config = dict(
    dataset='seven-segment displays showing three digits',
    encoder_arch='vit',
    encoder_norm='layernorm',
    encoder_norm_position='sandwich',
    encoder_mlp_ratio=3,
    encoder_head_dim=48,
    encoder_dropout=0.1,
    encoder_patch_size=[4, 4],
    encoder_layers=8,
    optimizer='muon',
    nesterov=True,
    ema_decay=0.99,
    max_steps=6900,
    final_lr_fraction=0.05,
)
Rows from block 2 of the encoder of a small masked image model, named by matrix and row number. Rows with one number belong to one neuron. Each number is 200 + 40 x the weight over its row's rms, rounded and kept within 0 to 999. All counts start at 0.
Before each neuron's rows are labels from the 100 images, of 14848, where the neuron reaches its highest value: "responds to" is what is common among them. Only what is clearly more common there than usual is listed. The data: seven-segment displays showing three digits. In brackets: how many of the 100.
# fc1: MLP up (encoder.blocks.2.mlp.fc1.weight, 960x320), inputs 0-159
# fc2: MLP down (encoder.blocks.2.mlp.fc2.weight, 320x960, transposed), outputs 0-159

responds to: first digit: 1 (29)
fc1.399,189,200,200,217,200,174,248,141,200,167,159,200,200,255,200,200,248,200,168,200,205,200,164,166,227,200,191,200,271,138,144,211,193,200,227,98,200,230,226,286,188,244,122,299,200,228,224,200,200,198,200,200,243,200,192,170,200,184,261,200,186,207,200,162,169,252,293,229,127,245,165,200,200,185,212,279,200,200,159,223,222,220,200,206,200,225,241,261,184,200,287,206,200,200,217,165,200,213,200,200,210,222,200,200,200,208,200,227,176,136,230,213,200,138,163,200,203,180,125,263,219,200,200,143,158,173,218,142,245,221,200,198,211,201,83,200,172,219,203,174,311,146,215,94,300,200,243,225,179,211,196,238,200,213,140,200,215,121,200,201
fc2.399,200,179,167,265,235,246,199,200,200,183,200,229,138,160,173,207,173,237,278,200,185,200,200,178,118,243,200,210,166,200,200,195,216,188,291,263,176,244,200,37,200,153,242,68,265,200,164,154,200,208,200,146,200,182,215,200,305,200,221,163,203,141,203,254,200,123,137,146,200,200,191,200,206,225,200,168,133,200,140,163,182,137,251,200,216,200,156,200,163,200,195,175,144,158,200,200,264,161,229,200,190,244,216,253,200,223,200,195,200,251,176,200,105,200,146,200,225,152,227,130,200,303,211,210,200,200,200,200,139,227,200,251,200,225,261,240,200,206,205,191,215,200,200,259,122,200,231,200,124,200,200,164,185,200,200,147,200,207,172,265

responds to: red glow (37)
fc1.253,139,163,102,200,31,155,200,159,200,175,200,193,196,185,200,200,163,166,171,236,191,216,265,200,257,224,178,182,166,200,191,237,161,202,140,102,227,216,199,220,243,229,138,200,200,142,261,198,178,270,200,191,128,192,150,200,200,212,206,209,200,200,200,200,259,200,226,98,200,200,126,203,197,200,206,200,200,200,218,249,231,203,200,194,304,200,194,234,224,200,213,226,193,200,177,277,200,200,101,200,124,160,200,200,199,216,244,166,206,200,200,200,185,153,260,200,210,191,200,194,200,132,157,176,200,200,200,177,159,206,189,249,163,199,163,200,200,200,211,154,223,200,186,178,200,201,201,259,198,200,200,126,200,105,214,195,207,200,183,206
fc2.253,221,200,234,237,341,210,200,293,242,200,220,109,120,200,247,200,273,205,202,113,229,287,204,245,210,196,232,239,264,185,279,200,154,270,200,200,212,135,207,224,178,206,233,255,153,170,175,200,200,222,216,182,256,170,177,221,188,223,199,168,236,166,148,247,138,200,136,228,130,122,172,219,213,204,214,164,171,219,166,166,200,203,87,155,149,257,204,201,179,157,200,220,277,200,244,237,227,200,233,200,234,248,238,238,210,211,188,200,200,193,175,201,211,169,234,294,186,236,279,269,200,200,214,217,254,236,251,200,204,200,242,94,200,200,255,200,158,246,225,200,168,144,200,187,81,200,169,231,161,200,203,200,200,216,228,89,200,218,192,132

responds to: red glow (61)
fc1.185,224,211,63,195,165,200,212,149,211,234,227,232,200,200,200,132,248,181,200,200,186,226,282,119,200,202,196,183,200,200,141,200,223,220,178,291,200,255,226,184,180,213,238,220,200,184,159,200,137,215,246,242,263,200,136,239,228,199,182,258,206,200,225,205,165,200,232,200,184,244,155,198,180,200,172,200,200,246,199,200,200,193,200,200,242,163,307,200,222,203,178,168,199,200,240,200,200,174,222,218,180,248,255,200,213,266,283,200,238,310,240,194,200,192,200,129,209,293,183,200,147,147,172,281,158,200,200,244,325,279,233,200,139,198,200,200,158,217,200,227,197,185,171,263,213,222,129,155,123,150,169,186,200,208,200,124,200,262,308,200
fc2.185,200,284,310,200,217,200,162,163,200,200,215,244,251,243,280,200,150,265,158,200,200,185,200,226,279,204,286,80,200,215,246,200,95,114,266,114,200,215,229,200,169,185,241,103,200,200,200,218,267,248,181,178,182,268,214,129,166,200,210,200,280,176,268,53,295,175,200,192,128,187,223,200,277,229,250,229,209,196,182,256,200,180,249,179,206,162,254,284,200,220,144,207,188,200,217,275,237,151,200,200,200,167,200,225,186,200,212,193,200,207,241,162,176,200,179,200,213,191,200,231,155,214,180,213,179,187,200,199,138,140,200,200,250,205,229,200,171,200,209,117,241,200,139,227,133,200,170,163,198,272,145,171,235,277,172,183,195,241,246,200

responds to: dark on pale (66)
fc1.40,200,195,211,192,266,150,243,220,276,200,200,167,138,214,200,200,113,170,176,282,136,200,200,89,292,224,200,293,200,200,225,243,200,271,270,200,211,205,128,182,255,156,130,138,232,267,108,165,164,206,168,121,179,235,200,192,131,200,196,137,200,200,239,129,200,170,200,200,200,142,196,247,155,200,200,235,116,167,261,200,148,141,200,200,200,145,199,200,200,86,164,233,192,225,185,166,257,245,89,278,205,200,155,200,200,186,200,194,200,192,164,232,287,149,200,272,200,205,188,200,122,173,189,203,229,200,171,200,292,212,227,126,204,150,176,200,210,171,271,200,138,200,129,153,215,200,200,251,200,230,226,200,242,200,200,200,225,200,214,205
fc2.40,139,193,273,213,194,205,149,188,114,200,200,200,205,122,272,207,228,131,288,137,196,200,173,276,200,202,200,172,200,106,200,200,312,202,134,140,322,200,289,179,200,200,225,200,200,200,200,200,168,171,270,200,235,200,200,250,200,240,200,198,252,136,211,221,140,204,144,216,155,271,273,200,188,149,115,200,200,209,175,188,248,234,200,131,129,259,215,212,200,200,200,182,222,258,200,203,183,223,200,200,200,237,239,225,267,378,158,200,160,200,183,93,200,200,184,200,245,220,247,200,200,166,131,232,200,263,200,211,156,198,187,200,148,200,240,211,110,203,200,196,263,200,200,197,155,200,200,200,200,200,200,183,200,258,200,254,200,200,200,200

responds to: glare (100); red glow (48)
fc1.389,179,228,200,200,200,383,137,155,200,169,186,276,235,165,200,193,181,166,302,260,223,168,200,197,263,194,186,188,229,157,204,293,185,150,133,200,141,209,159,240,200,190,200,213,230,195,179,219,101,157,197,253,207,185,200,188,200,234,200,200,200,88,261,171,200,200,200,200,151,233,367,203,177,260,195,200,260,228,251,184,261,252,200,154,197,252,200,183,200,200,186,200,165,317,186,232,188,174,91,274,200,176,232,185,181,169,162,192,217,166,168,247,221,200,250,200,257,200,171,187,200,110,191,200,181,213,205,217,175,148,200,153,121,255,117,200,209,203,196,191,120,237,206,258,205,265,200,186,200,165,200,302,200,218,217,175,227,208,209,153
fc2.389,171,200,200,200,200,115,224,208,198,245,148,195,146,200,201,199,226,182,235,140,292,200,136,202,143,238,207,200,154,185,255,239,126,284,147,200,240,213,200,168,224,270,200,217,229,147,125,191,171,125,224,223,244,266,200,270,153,227,236,166,175,193,129,192,164,255,197,229,208,190,240,200,209,278,198,200,195,216,161,189,126,214,207,205,154,182,141,212,212,200,182,200,188,200,208,200,135,214,79,217,200,200,188,200,192,200,180,177,233,146,186,232,204,221,200,233,302,195,151,211,242,114,200,181,200,200,139,177,199,200,310,221,144,236,200,225,194,128,198,161,154,264,217,217,169,200,225,143,196,141,200,200,232,190,200,231,216,200,200,200

responds to: dark on pale (37)
fc1.714,154,211,200,200,216,182,168,119,194,169,261,200,245,188,168,200,282,113,200,181,150,200,200,200,200,237,200,200,200,211,200,200,128,200,175,262,210,216,189,200,147,200,107,200,210,200,210,256,247,200,192,201,120,200,200,138,200,105,149,136,228,247,157,200,173,200,191,218,259,174,200,200,245,191,200,200,202,200,200,195,194,200,163,212,166,266,200,129,264,200,90,135,227,269,119,123,257,130,98,200,225,269,251,303,200,282,271,200,215,200,233,200,206,180,200,312,139,246,148,268,178,178,189,258,244,185,180,187,200,165,200,200,223,238,203,218,200,147,273,200,200,172,200,200,200,214,223,160,190,200,110,306,200,203,200,185,161,267,148,236
fc2.714,199,231,268,200,200,213,200,200,260,187,200,241,200,200,200,200,141,200,165,120,221,200,194,182,200,229,200,133,144,229,200,194,200,172,162,226,228,200,245,200,165,200,200,194,151,151,186,211,182,200,295,200,202,178,192,258,206,179,200,176,246,223,151,248,200,254,253,172,200,174,111,218,200,200,206,200,200,169,170,132,200,200,200,257,198,200,200,200,200,200,174,236,200,203,253,242,124,312,200,252,200,200,160,161,213,200,154,180,200,202,200,185,200,191,200,198,142,250,251,202,123,208,200,157,200,211,200,200,150,200,147,185,266,200,190,287,190,254,235,200,200,150,175,80,214,242,211,178,182,234,150,95,200,227,200,253,184,75,200,188

responds to: white glow (56)
fc1.498,277,280,167,193,200,237,190,200,103,200,227,200,200,162,244,168,138,205,231,204,219,140,207,213,209,207,249,266,187,291,228,149,200,190,212,273,214,200,166,220,143,188,200,242,134,277,198,200,200,230,184,200,163,155,132,200,253,230,254,208,200,174,257,248,200,167,273,175,200,198,227,265,200,204,200,305,95,200,158,147,222,200,200,200,232,200,200,181,200,200,245,171,200,281,235,203,199,123,200,182,200,178,200,159,155,187,200,200,136,164,200,181,232,173,112,176,200,227,249,138,232,200,210,202,270,210,163,200,200,208,86,234,200,200,200,246,241,155,226,191,186,150,224,143,200,182,200,175,203,202,211,258,200,228,263,189,134,200,200,173
fc2.498,107,197,200,184,200,200,186,201,274,263,160,178,300,305,192,200,242,256,162,185,125,200,178,227,200,200,214,219,200,154,160,209,232,175,246,156,200,243,200,201,194,242,187,173,200,136,252,200,210,241,259,265,181,200,242,162,162,264,200,221,200,200,200,200,238,200,200,192,200,247,174,115,200,224,200,200,265,200,347,232,190,168,124,200,146,204,200,200,162,200,121,200,252,221,201,242,167,224,169,200,200,215,200,197,208,217,136,200,131,236,230,200,179,234,200,168,147,164,92,200,249,271,200,200,264,171,227,212,126,155,249,200,200,201,169,200,200,200,233,141,280,197,215,193,195,200,200,206,205,188,271,130,185,162,180,127,219,226,199,200

responds to: first digit: 1 (26)
fc1.32,200,200,200,208,200,132,169,201,184,218,200,193,200,193,200,172,199,229,223,200,190,249,171,200,275,200,212,260,153,149,200,233,102,266,200,217,200,206,224,128,200,200,200,200,200,231,236,217,287,200,230,175,200,119,200,173,200,154,236,297,141,181,208,200,104,233,213,200,177,200,200,156,209,230,204,200,141,148,82,200,200,268,200,176,200,200,200,184,200,268,115,200,233,282,187,227,200,153,200,212,216,151,170,178,200,189,183,280,160,200,200,152,229,189,200,155,179,200,200,200,156,213,233,228,174,200,200,169,200,200,215,200,177,155,175,200,200,200,175,249,200,149,271,231,264,199,168,179,242,200,196,239,168,241,178,200,200,282,143,121
fc2.32,200,200,232,200,235,220,187,150,114,200,205,200,105,199,200,264,199,227,186,238,211,179,150,234,167,229,173,200,200,167,200,220,200,188,159,159,227,200,200,238,176,186,200,115,200,200,198,154,125,150,200,215,193,304,136,234,268,257,180,140,218,200,200,98,165,127,200,125,158,205,158,196,220,96,94,200,200,280,231,178,242,182,187,200,308,200,176,230,182,200,226,200,200,111,226,199,232,200,200,153,286,200,236,200,281,223,235,153,212,200,200,170,248,264,200,191,254,200,200,140,232,273,247,200,203,225,187,200,221,175,197,263,286,200,229,200,200,200,221,200,180,198,190,257,200,200,219,244,149,202,143,200,204,159,200,200,200,200,255,237

responds to: green glow (72)
fc1.303,139,159,200,200,200,177,277,270,137,200,167,259,159,184,196,200,213,236,135,157,200,292,191,200,159,244,173,200,226,200,241,215,242,180,200,200,224,188,200,226,212,227,214,137,184,207,200,246,200,261,97,163,200,223,200,238,151,253,208,297,194,293,196,218,223,179,153,200,200,215,218,104,160,205,221,141,200,200,234,155,150,200,211,200,200,129,199,295,200,197,173,250,221,200,200,191,281,269,212,200,245,96,189,182,180,197,153,230,200,138,200,166,110,281,195,200,200,200,200,200,208,153,200,242,154,238,247,269,265,160,105,200,180,254,177,244,178,263,141,311,180,200,293,255,113,238,200,200,159,200,200,200,207,200,225,181,200,186,214,163
fc2.303,268,200,235,200,255,134,200,141,250,235,258,144,187,212,231,209,201,174,200,153,230,209,247,200,178,241,200,238,159,218,200,235,274,324,88,200,253,202,172,169,198,200,200,218,200,200,246,240,200,200,200,234,237,200,141,165,200,200,157,167,200,198,200,206,200,200,147,200,200,200,200,200,263,161,200,195,173,199,194,200,170,116,143,174,200,279,186,200,189,200,205,252,180,200,187,252,200,150,244,200,122,200,209,287,200,228,200,215,216,200,200,152,291,164,174,232,200,197,200,213,113,174,200,120,191,200,277,200,192,200,301,174,200,200,200,200,235,167,290,133,200,216,98,144,212,200,200,167,200,200,200,244,200,200,200,200,193,274,225,268

responds to: red glow (44)
fc1.42,201,200,200,275,210,200,166,176,240,269,213,230,187,294,200,200,215,200,200,282,121,150,280,164,107,127,200,169,186,218,140,256,200,89,129,143,154,200,153,210,221,200,200,245,200,200,185,251,269,267,168,201,260,236,200,223,283,290,200,185,218,227,289,200,146,200,315,127,131,200,180,200,200,137,248,257,177,263,200,200,200,243,173,207,200,115,199,200,236,113,321,219,170,200,204,200,200,263,247,208,177,200,149,224,186,236,200,216,257,241,176,200,200,254,213,216,200,219,200,208,200,200,223,241,211,212,174,176,200,188,193,200,122,207,173,200,240,200,232,264,267,172,192,200,200,175,127,217,231,193,230,212,167,170,143,230,200,267,200,200
fc2.42,185,200,157,200,260,180,249,162,137,197,252,215,150,151,261,248,214,200,236,231,168,153,224,249,175,86,222,230,150,200,213,200,246,181,200,196,200,198,200,212,200,167,176,200,200,200,170,200,211,186,197,160,191,200,233,188,200,230,139,200,200,163,164,169,200,200,182,188,198,200,192,200,288,235,200,170,258,200,303,195,259,200,150,200,198,204,200,158,226,197,195,205,249,201,200,115,290,210,150,225,200,135,128,200,200,248,235,193,174,72,140,116,200,201,200,200,330,200,217,200,83,152,142,163,217,200,220,191,163,168,165,200,228,200,200,200,227,260,149,258,200,228,231,200,211,156,200,246,138,93,248,237,314,285,200,184,190,187,200,195

responds to: green glow (62)
fc1.705,150,171,155,315,224,192,184,182,322,224,200,200,200,246,256,210,132,200,200,200,123,200,195,223,175,142,200,204,200,148,211,200,154,257,176,102,227,200,283,161,209,276,173,200,187,200,151,200,200,200,200,200,180,177,198,200,155,200,114,288,231,261,249,206,200,171,218,200,213,200,193,200,200,200,241,242,275,208,185,200,157,200,200,259,162,174,280,228,200,200,200,227,200,200,153,230,200,171,222,197,200,200,170,151,227,200,198,101,200,314,166,214,169,211,200,200,192,242,101,214,240,184,200,248,150,183,200,131,222,104,146,227,226,205,152,206,233,188,266,205,173,149,223,292,200,253,200,242,191,179,210,200,200,226,177,195,206,204,200,193
fc2.705,225,251,239,240,143,180,253,185,200,200,200,192,155,232,200,239,188,200,250,200,75,160,256,200,247,203,200,200,166,200,200,214,91,200,76,312,200,221,200,189,230,191,238,226,244,212,133,206,200,200,117,150,225,226,221,200,214,200,200,241,200,200,200,220,200,149,200,206,200,201,200,200,223,200,199,223,175,262,200,197,200,185,229,200,257,183,200,218,200,235,231,224,146,200,294,200,171,200,200,195,261,137,137,262,195,200,213,192,182,207,243,191,236,204,200,149,200,190,182,127,173,241,200,125,111,124,156,278,200,200,200,190,232,241,192,200,200,215,206,200,191,238,124,200,154,200,200,272,174,92,282,200,200,218,194,200,236,234,206,168

responds to: dark on pale (100)
fc1.293,222,232,243,200,222,251,200,160,142,200,172,199,189,223,200,279,215,200,167,200,200,200,156,200,99,173,214,200,238,113,206,170,200,200,200,200,223,213,200,200,200,200,188,163,293,200,122,64,200,200,200,150,200,273,91,200,200,195,320,228,96,200,160,200,177,252,171,189,196,200,328,229,187,183,202,131,153,228,272,200,141,200,162,216,224,185,207,101,200,124,156,106,170,163,189,200,188,255,200,200,166,136,200,225,202,180,200,149,200,204,200,193,175,195,104,209,200,217,200,234,202,47,142,180,264,162,200,211,238,161,279,200,200,237,200,200,216,195,167,99,200,206,200,205,224,200,166,200,226,200,201,200,215,148,265,184,214,200,200,194
fc2.293,186,200,236,94,128,226,191,200,200,200,200,155,237,211,200,246,251,152,293,200,236,193,281,200,199,164,222,287,235,200,270,201,164,98,175,205,200,204,200,251,277,134,192,200,200,237,220,200,142,161,167,190,133,200,300,200,200,233,193,200,200,188,195,200,218,200,200,200,222,239,176,165,200,199,200,284,180,246,153,260,200,128,200,200,200,200,169,200,228,204,253,285,225,134,200,192,169,200,200,213,157,200,200,200,235,295,200,199,246,129,243,257,200,200,200,200,200,100,227,228,240,246,211,227,200,247,200,200,200,175,208,197,227,175,200,200,200,186,221,236,186,229,252,200,179,285,250,200,230,222,163,168,137,178,200,200,152,157,190,168

responds to: red glow (50)
fc1.375,200,200,200,200,151,200,235,242,185,200,200,90,214,245,200,222,173,207,129,200,200,214,200,281,155,200,148,149,201,200,200,196,240,160,112,219,200,185,183,242,209,228,213,200,157,178,251,188,173,287,200,254,200,229,119,232,166,194,200,200,200,99,152,200,200,261,230,221,200,105,62,124,247,200,233,119,200,94,272,200,159,184,200,200,200,144,200,200,200,267,228,200,161,200,226,238,245,224,200,200,200,321,155,133,200,222,254,200,200,200,175,178,200,254,237,153,83,200,305,200,111,200,228,111,226,212,200,258,261,252,183,216,200,163,322,270,200,200,200,200,200,199,200,235,217,181,182,187,200,200,182,142,136,167,276,240,151,169,182,159
fc2.375,200,200,227,326,197,200,166,188,118,173,113,200,193,180,200,266,165,187,243,220,295,200,230,168,200,53,196,259,131,200,144,149,200,221,200,200,200,200,233,200,200,214,200,244,220,200,200,200,266,212,190,222,187,187,200,200,200,92,176,246,228,213,252,200,245,126,193,214,177,225,200,282,200,99,200,129,182,200,209,128,183,217,193,200,207,229,206,200,200,167,278,205,245,220,238,93,200,161,200,248,225,237,200,200,200,165,156,213,224,200,145,262,117,116,232,200,217,160,188,304,200,203,87,200,175,155,166,183,200,200,284,252,200,240,217,213,119,112,133,246,200,222,191,232,200,200,200,210,214,144,261,124,200,200,200,200,227,200,200,228

responds to: white glow (48)
fc1.518,257,229,152,138,231,149,228,121,200,230,247,200,197,200,177,208,200,224,148,163,200,201,200,234,200,183,200,212,146,200,180,223,245,205,230,259,200,193,233,270,171,200,186,172,200,275,242,203,200,200,200,249,145,200,206,234,185,182,269,144,200,200,204,157,200,214,163,250,227,131,200,154,145,187,206,318,117,200,182,204,200,186,155,212,148,200,302,200,255,214,136,288,200,194,180,200,201,234,228,207,209,191,215,216,200,227,225,248,200,132,140,226,204,200,151,200,167,200,200,191,158,221,253,153,220,200,212,219,176,270,200,314,366,186,267,211,251,200,254,217,170,235,247,161,147,200,205,229,256,250,200,201,109,273,149,257,200,183,200,300
fc2.518,138,192,265,207,200,270,221,192,137,182,200,204,172,160,330,172,136,140,200,200,227,233,175,200,134,200,221,189,200,206,234,117,131,200,197,191,217,297,200,176,240,208,161,200,161,168,135,224,168,176,200,160,242,242,258,200,216,180,149,271,200,229,200,200,200,236,230,200,203,249,196,180,269,242,195,104,250,200,233,161,271,210,200,207,200,274,204,200,251,200,149,200,261,200,186,257,215,181,200,163,183,243,200,200,210,168,200,123,276,226,200,201,279,177,200,200,250,129,107,200,200,204,78,276,188,206,117,259,200,200,219,91,128,234,231,212,170,165,147,200,287,200,200,235,251,200,239,198,143,125,182,236,256,226,200,184,220,200,200,182

responds to: first digit: 1 (36); first digit: 7 (32)
fc1.552,214,166,224,143,200,190,248,267,186,200,144,225,214,200,200,171,114,200,286,291,197,198,200,233,225,200,216,222,200,197,271,267,119,200,200,200,159,265,225,200,193,200,200,200,220,223,160,204,225,200,196,200,222,163,200,227,193,275,119,220,255,184,181,75,176,200,275,117,242,196,196,327,238,182,269,168,168,186,142,233,204,206,200,200,238,204,221,140,203,200,200,227,200,127,275,186,200,200,200,224,155,250,200,262,231,219,169,307,263,105,130,200,192,200,154,152,200,183,206,205,200,82,152,269,241,149,201,200,214,193,249,177,196,192,234,225,200,216,200,207,213,200,218,162,135,268,200,229,141,254,146,234,200,200,185,200,200,137,123,107
fc2.552,195,287,200,200,184,273,132,128,160,200,214,132,203,185,187,287,252,214,128,200,189,106,198,176,200,252,200,229,200,200,175,200,283,185,232,200,218,180,132,134,158,200,200,310,204,214,224,200,190,200,200,200,254,200,228,230,231,185,200,212,213,264,200,200,299,200,168,200,139,177,186,145,199,260,200,200,210,151,286,221,200,200,181,183,208,200,180,250,200,288,262,222,193,200,157,131,224,200,200,163,219,200,213,165,181,246,261,195,200,206,200,244,204,217,200,200,284,301,232,200,163,239,218,200,193,247,146,200,225,200,149,216,208,162,193,200,227,210,203,258,199,159,200,266,200,200,170,273,223,200,200,69,155,137,68,190,191,188,263,141

responds to: green glow (58); third digit: 7 (29); third digit: 1 (27)
fc1.476,98,200,200,284,241,200,154,222,204,200,221,204,198,200,145,200,200,200,200,226,110,154,200,143,293,223,192,194,200,200,200,234,125,181,237,200,263,200,200,216,203,200,88,193,280,200,200,175,199,278,173,154,169,136,188,148,241,194,203,200,225,272,200,155,219,200,241,265,127,226,200,200,212,233,187,234,182,187,223,171,250,200,200,264,271,142,200,211,194,200,181,200,254,121,163,200,142,226,124,197,200,266,231,170,200,130,161,271,106,154,200,155,138,171,205,200,134,195,200,200,200,225,200,264,200,229,126,157,186,200,200,200,200,200,200,240,182,192,195,252,200,200,132,200,200,253,226,178,160,200,200,173,163,201,205,177,138,200,235,157
fc2.476,296,281,215,225,117,200,210,200,201,177,148,212,228,244,200,200,228,204,147,200,235,145,200,285,135,182,200,188,179,200,200,237,200,200,218,216,200,225,200,200,210,187,200,249,93,116,260,199,200,131,126,226,200,200,200,200,228,191,209,200,221,176,195,222,144,243,163,200,224,165,203,200,200,200,248,200,263,288,201,304,200,242,222,114,237,156,249,200,117,239,164,115,177,242,200,227,219,236,236,250,234,85,200,192,232,277,200,170,200,200,200,187,289,226,160,200,200,196,165,189,233,316,195,197,210,200,145,200,121,184,166,223,296,200,195,200,200,200,231,200,257,231,193,116,211,141,135,200,236,200,200,256,200,119,123,221,174,200,167,139

responds to: red glow (41); green glow (36)
fc1.500,219,263,225,130,220,221,178,200,182,141,276,137,258,144,182,200,200,261,153,140,136,279,212,200,255,250,244,294,202,161,200,128,165,237,200,200,200,200,200,172,207,228,200,200,182,200,150,200,200,244,200,236,200,200,200,196,226,184,200,200,234,200,133,181,184,201,136,211,115,281,222,155,200,142,139,200,200,160,191,231,200,200,151,178,200,213,131,264,205,173,198,200,200,300,237,139,200,165,208,230,200,163,200,207,200,245,177,202,200,180,190,200,150,200,200,134,154,200,159,177,178,193,176,200,200,191,136,137,200,187,120,224,203,178,200,200,200,149,200,201,200,268,295,203,231,199,172,200,256,200,200,200,224,159,196,147,137,145,189,200
fc2.500,149,204,130,308,207,200,193,200,200,182,183,290,200,249,200,200,207,212,200,270,247,76,191,160,196,200,190,149,165,200,244,226,253,200,200,129,200,200,200,277,200,141,218,275,105,222,293,200,258,283,198,206,205,200,183,200,188,200,178,204,203,200,262,200,210,200,248,200,206,126,226,241,222,182,213,200,214,159,250,149,156,160,200,155,199,200,271,200,166,274,192,181,200,199,194,200,185,200,179,200,200,193,173,185,172,200,200,153,200,200,171,160,195,292,164,236,200,268,200,293,185,209,151,209,147,168,245,208,178,222,214,200,200,200,230,200,216,200,200,220,297,200,133,200,91,200,200,200,162,200,276,185,186,186,200,298,263,230,200,238

responds to: glare (63); the digit 0 (59); second digit: 0 (43)
fc1.191,129,200,164,238,217,200,211,164,200,173,204,306,135,210,200,200,252,210,200,200,200,200,183,233,139,200,200,195,200,178,200,189,205,262,250,223,200,277,229,196,193,200,174,266,261,205,217,200,162,162,147,176,237,243,175,204,200,200,107,180,209,200,225,176,112,147,200,173,116,206,256,216,200,157,200,299,147,136,227,200,220,200,200,200,142,200,183,151,216,238,246,265,172,131,185,156,200,231,200,192,263,215,137,200,157,131,200,200,184,211,244,259,225,200,134,110,183,200,200,200,199,114,185,192,231,232,52,200,237,168,200,204,127,200,195,200,77,200,200,155,95,231,241,200,282,198,200,200,235,163,200,179,189,174,198,257,167,200,201,203
fc2.191,228,285,190,200,133,242,186,168,148,236,188,68,312,180,184,205,193,153,254,204,200,214,109,168,268,148,186,136,151,197,137,233,220,200,157,144,182,200,200,222,165,200,228,200,103,200,223,200,115,203,185,201,229,220,232,256,179,160,258,191,243,186,221,109,245,223,200,183,195,200,156,238,185,180,257,178,217,188,200,228,190,260,217,138,200,194,146,189,203,92,152,161,180,200,216,200,305,200,172,269,170,221,174,223,200,232,276,198,319,200,218,203,182,159,210,199,252,146,200,200,96,181,200,207,238,202,247,216,226,255,188,245,216,232,222,180,241,149,252,200,200,217,200,151,207,171,200,200,136,203,200,200,200,200,200,200,260,156,200,179

responds to: glare (100); red glow (50)
fc1.184,247,288,187,176,268,268,200,179,200,200,171,159,230,236,225,135,272,200,248,200,136,222,150,175,211,270,241,220,137,219,200,234,195,188,174,242,194,200,172,207,155,200,200,198,230,172,208,170,121,226,169,237,124,165,200,200,168,218,178,200,220,222,270,175,200,231,200,200,179,180,244,153,200,210,172,262,200,230,225,200,355,274,115,205,283,201,196,157,151,197,206,92,147,219,231,243,181,212,176,191,221,200,135,237,181,177,226,147,200,173,145,268,222,251,167,162,260,255,149,122,174,185,269,250,252,264,228,172,169,113,172,200,200,200,200,241,242,151,200,200,191,185,267,200,148,200,161,163,200,216,169,251,200,182,217,184,200,179,216,171
fc2.184,190,200,183,216,261,212,161,193,214,133,211,278,178,149,193,177,160,156,207,126,280,194,147,172,219,176,149,200,193,193,210,233,125,200,223,242,200,211,136,291,239,160,200,241,226,200,192,163,159,200,200,201,264,150,222,161,146,135,200,141,191,200,200,177,191,266,139,193,128,200,272,142,235,200,185,243,265,295,134,269,200,200,277,176,121,200,138,199,200,167,183,205,221,155,193,171,194,200,172,202,208,201,228,222,148,200,190,202,223,158,145,257,224,200,259,166,218,200,119,168,156,93,200,265,200,220,170,200,200,243,269,200,127,200,230,159,124,152,210,266,193,242,200,148,200,210,200,139,255,203,157,228,280,202,200,220,221,200,164,200

responds to: dark on pale (54)
fc1.638,200,231,297,258,147,200,200,160,200,200,136,213,160,228,223,247,206,157,200,200,200,213,228,228,268,200,165,172,213,114,241,258,187,228,214,200,239,200,200,200,260,218,196,181,282,165,78,126,177,200,173,185,150,161,159,200,115,173,171,185,200,142,185,200,126,200,189,172,192,165,196,158,200,200,200,148,136,193,299,200,186,191,200,263,330,158,200,266,104,165,249,200,200,200,200,195,220,144,200,247,200,214,200,165,200,138,133,267,200,274,320,178,201,197,200,170,199,224,146,200,232,142,218,184,303,214,265,194,232,200,138,200,200,160,200,150,235,153,200,186,200,187,200,168,200,200,200,226,200,231,200,200,200,122,238,227,175,200,227,87
fc2.638,136,138,166,141,276,269,148,200,124,205,133,200,191,154,299,254,200,242,214,200,200,234,247,182,200,200,274,200,288,200,200,190,200,200,200,200,158,272,248,136,209,249,268,209,178,252,200,201,186,143,200,266,200,311,200,96,255,200,274,288,183,314,233,202,239,254,200,148,200,242,200,200,231,200,249,188,170,201,99,145,161,215,200,146,120,156,143,130,240,211,186,200,186,219,200,113,200,200,140,202,178,200,220,239,200,239,200,139,200,209,162,203,215,182,200,124,203,100,200,200,229,200,200,230,233,200,101,200,215,204,200,192,214,145,227,184,186,180,200,189,195,179,200,227,200,200,200,200,130,210,147,149,200,216,95,152,197,137,229,118